config.yaml
model: "image VAE"
downsampling_factor: 4
encoder_activation: "leaky_relu"
loss: "l1"
decoder_norm: "groupnorm"
decoder_blocks_per_level: 2
decoder_attention: true
init: "kaiming_normal"
residual_init: "scaled_by_depth"
beta2: 0.98
batch_size: 64
lr_schedule: "wsd"
final_lr_fraction: 0.05
Rows from block 4 of the encoder of a small image VAE, named by matrix and row number. Each number is 128 + 32 x the weight over its row's rms, rounded and kept within 0 to 255. All counts start at 0. Numbers have three digits each.
After each channel's rows are labels from the 100 images, of 14976, where the channel reaches its highest value: "strongest on" is what is common among them. Only what is clearly more common there than usual is listed. The data: dead-leaves pictures: piles of overlapping shapes. In brackets: how many of the 100, against the usual share in percent.
# c30: last pointwise conv (encoder.blocks.4.c3.0.weight, 272x272x1x1), inputs 117-155

c30.245:140103161158117111058085157127118082162152111116116115177134140097092193117123136147110097112139173099130181142141082
strongest on: large pieces (63 vs 33.4); cool (51 vs 14.4); vivid (45 vs 14.3)

c30.83:142114112142138090145175114112123123118112128132120075128153092094096164172121137145113115080150126110104092078134142
strongest on: vivid (59 vs 14.3)

c30.222:131136135164177126156170102125178174119108094133114115178161144143207088144103159140147116128146087103092103132133110
strongest on: vivid (100 vs 14.3)

c30.201:144078155147119162169069215178078144097197214124131130106130134116099175105148115111103122090103108148168151140143170
strongest on: vivid (98 vs 14.3)

c30.156:126108091110078134130146121093138115081120109146114110119108108119122120116070094099134104111062099129126173127187145
strongest on: dark (41 vs 13.7)

c30.166:069132115135167160118109082116121105114086055141122093114124131160138119165109130100125160182165117114138113133089084
strongest on: vivid (97 vs 14.3)

c30.188:115119173171130141088080122157109138147105135068126083142141146113097068142121124129131118106144163121126154106088148
strongest on: warm (94 vs 14.2); large pieces (67 vs 33.4)

c30.8:168130146156138073096122114099080088148147129096132118108125112096090157073128105168099065079091166126116213076181092
strongest on: cool (57 vs 14.4); vivid (43 vs 14.3)

c30.146:104123089149129115142128126064114128123107117149134104060162133143151116134147108078168080129136110136153172104169141
strongest on: vivid (81 vs 14.3)

c30.133:109134133129061139105153155110141137090141116181104079077158130166068101123068076148142152139150114054080119120118168
strongest on: dark (45 vs 13.7)

c30.209:125117106077132126134145118113092145125119138129069118118117083084110138135139090147086128119110142113101144136094140
strongest on: textured (71 vs 40); grey (66 vs 14.4); warm (34 vs 14.2)

c30.72:160147138069077103121128158117126156098113097138083138079146131137132144133132106117137097054073085135129108061130077
strongest on: vivid (96 vs 14.3)

c30.24:156087151188140165189121159142109118174154152100148087157188124127121135136116142140171137085146203118189165107107131
strongest on: warm (38 vs 14.2); vivid (36 vs 14.3)

c30.114:082148105116161117118138082087130124139117097142131138057171186092113146119140150120134106160122164106153043107110128
strongest on: vivid (100 vs 14.3)

c30.91:147176144086118140148115123136128139132121113172103126139097175109121136087167116092117109107112147069165093138194125
strongest on: vivid (93 vs 14.3)

c30.240:108165125127133162122149133118173142132128109106089136126074090109117163153148105141104131129117130131123106170094131
strongest on: textured (71 vs 40); vivid (33 vs 14.3); cool (33 vs 14.4)

c30.61:099128117125144168135137134133168152100104116132106117091108088127131103116106126111144127155132112096168138128072141
strongest on: textured (67 vs 40); vivid (52 vs 14.3); warm (33 vs 14.2)

c30.196:129113149167088109098146148113140162152161147127199170081148166039181112113166103137112074073096130135135167143215121
strongest on: vivid (100 vs 14.3)

c30.9:064108091167141160132091119070154119069085041131132095094107127096096201130095142067128110167115080151148164163134091
strongest on: vivid (94 vs 14.3)

c30.162:064089154116140116151128098122118165147156164140194101117137112098149062132122102166127095146126104170162173160206206
strongest on: shaded (79 vs 50.3); grey (37 vs 14.4)

c30.231:081095116135132146143116137110131134118106109155144142092122136138140150129131135110130091177133103150134131113155100
strongest on: vivid (80 vs 14.3)

c30.255:118102131154134158096060118138122083141134127091140075132115130090071136196099151128170113109139187104177098112122114
strongest on: vivid (85 vs 14.3)

c30.47:122120097111156099157109158111131132119113132138122184086133143116168162064142108111123095150103098166114118118098114
strongest on: warm (98 vs 14.2); large pieces (64 vs 33.4)

c30.79:203138130163130115127124154192127090138139150109072122161098116126141136130136129121107180107140189099162067116108109
strongest on: vivid (93 vs 14.3)

c30.33:135084171099000095104173147135121062181163166110122182111087140110129134145122094117125110057089137091149141104181105
strongest on: vivid (92 vs 14.3)

c30.256:133097000156138077189160133097194122050137086116167198130117089118133178082112153112104107103087084095109147090120087
strongest on: warm (58 vs 14.2); vivid (42 vs 14.3)

c30.179:142150107108126143146132150149126137117124113156131129128101055243163102158088168129092212129129102156112127071068116
strongest on: vivid (100 vs 14.3)

c30.65:115120066118176138121158143116129153062116091094100098138143121080059146124139127166122118096115127164169102125079173
strongest on: grey (59 vs 14.4)

c30.158:141087127146131132156156077174197115114132157103118125165104111120123107160113135144148143133140095118136099139064160
strongest on: vivid (97 vs 14.3)

c30.41:067110099141124140154135120136170154103139131158138134125140131104098125120107136122117112191154076138130136150136150
strongest on: vivid (62 vs 14.3); warm (38 vs 14.2)

c30.70:168156146140132132127096164136140082133106088099095143137115114183188125120108150103107161099101138084098116044094039
strongest on: vivid (100 vs 14.3)

c30.148:073126062140170130058151117113143139063104075164143089125118073132140149138103148126107140128190088108121111158104130
strongest on: warm (68 vs 14.2)

c30.155:138097067176158172166138142131138091132139124112187132176160121118116126104143156115126136126181194106106085143067106
strongest on: warm (92 vs 14.2); large pieces (64 vs 33.4)

c30.206:111133101138103178096137113123159163116089103099101061142167130111085165124093082108146129129173144108172126128073130
strongest on: cool (48 vs 14.4); grey (40 vs 14.4)

c30.10:136122021187121117166138136135146140067148073107184137102099121108150149147135134117074121090105088070158192123091071
strongest on: vivid (98 vs 14.3)

c30.78:099052120138143114130105134165121190110172139130144112128141098120148097125109162156122113104117098090157122079114135
strongest on: large pieces (66 vs 33.4); vivid (55 vs 14.3); warm (45 vs 14.2)

c30.112:127111134127093111145153112119118119157169156101120151126137139096081117091128151168118078133097181100178227103174151
strongest on: grey (100 vs 14.4)

c30.178:188121085146105132112128107146142125105150164117172107178137127126143134078132149176099162161113162071110103134084174
strongest on: grey (100 vs 14.4)

c30.123:094111090143137072140216138071144108120089103113150173138128125080118160181173132118101091027183183081145119149121057
strongest on: grey (72 vs 14.4)

c30.215:133131105100178116129096106123135134122128148171113128138147110159127137155138091129105156182156129037115130111031086
strongest on: warm (75 vs 14.2)

c30.165:130111106089139128171110118109164130059081116126099122146105091170133036089160137135132133134133136114081159041080115
strongest on: vivid (95 vs 14.3)

c30.221:123128159117092147127076075120113085172127151135089141146169183135093185091126127130126090131104151146082176108124119
strongest on: grey (97 vs 14.4)

c30.35:112109121119099120077093126122072108118168134136126081076110089115068146094057095124055102142095103146137118129137181
strongest on: vivid (59 vs 14.3); grey (40 vs 14.4)

c30.2:145122161157119141158106119193106186136151173109117135151133100152154092103090177185067166117142119143085095095082146
strongest on: vivid (98 vs 14.3)

c30.64:144194133114097121135110097115132127130075094137063126118153148169161122133144094120140111113095124139129179040131087
strongest on: vivid (87 vs 14.3)

c30.44:145114142153113160142075106175160108132138155117123102158156117171036119106067118130120187170152159051112121104074158
strongest on: vivid (58 vs 14.3)

c30.52:130093149165142142145088118159112165141161155125171088137157122140111109120105137130131120179144149103107119154094166
strongest on: shaded (78 vs 50.3); vivid (70 vs 14.3)

c30.247:170133111108036102155132153137104140128154119120135129116140117099137119104124085130122104135091147147134145124159140
strongest on: vivid (97 vs 14.3)

c30.161:075115165139146160114106085126186119119093115154137103116117143158140106135111129109188164230154129091200133147059172
strongest on: vivid (96 vs 14.3)

c30.226:123108179139116127088117131134110086205156178100161164130104136109183157161197107160124121117138165121194127141134160
strongest on: vivid (100 vs 14.3)

c30.147:120088157101108127116117100084112105135092120124108164096134143119124111156113080129119118095121143119106153061146070
strongest on: shaded (83 vs 50.3); vivid (60 vs 14.3); cool (36 vs 14.4)

c30.130:092144111094153149135080141124155135082092090179114083121124144168115094135105130047159115135148135106136101111110105
strongest on: warm (64 vs 14.2)

c30.237:117113132133100156122129092109124123100140141112124109118153111154075108100114123132107128108122144164148152146109219
strongest on: grey (100 vs 14.4)

c30.205:105108171089084124129158117121130128134140148118108104115180129087043132088128123177111026114099157153085237119190142
strongest on: grey (66 vs 14.4)

c30.134:148137135107122082105135093122107110129125135096183135126121095143180107132135112147073129106107139115124132112206093
strongest on: vivid (98 vs 14.3)

c30.192:151141173134137122119106109146079113140113138141119084119202136175190136169147146143173133134138122178142133111165061
strongest on: vivid (99 vs 14.3)

c30.37:118146127114153204180116133115147114116161093116046103104132067095132135121044106070098139078066114191129090066132170
strongest on: vivid (89 vs 14.3)

c30.27:102134156115157134139131084114160131131136108116095135146106111174122128117125131154095117116139104181084086137134155
strongest on: grey (89 vs 14.4); shaded (77 vs 50.3)

c30.171:134080116148096138037132148129106067170153128095105095164084116126092181118109142134131089138111191142138152132119104
strongest on: grey (98 vs 14.4)

c30.22:111120105176082122120131148083123162137098113109153129110157157090169096113183120136137080116122132127132175136205127
strongest on: vivid (100 vs 14.3)

c30.142:119114146179185166109089095147120151163153123077144089221091129128139111121113172148086176126158167132160056173093177
strongest on: vivid (100 vs 14.3); large pieces (72 vs 33.4)

c30.266:055117173128091084114115094092077138154130157155166105093151145023086109127124111158139030164108147148087167150208174
strongest on: shaded (77 vs 50.3); vivid (72 vs 14.3)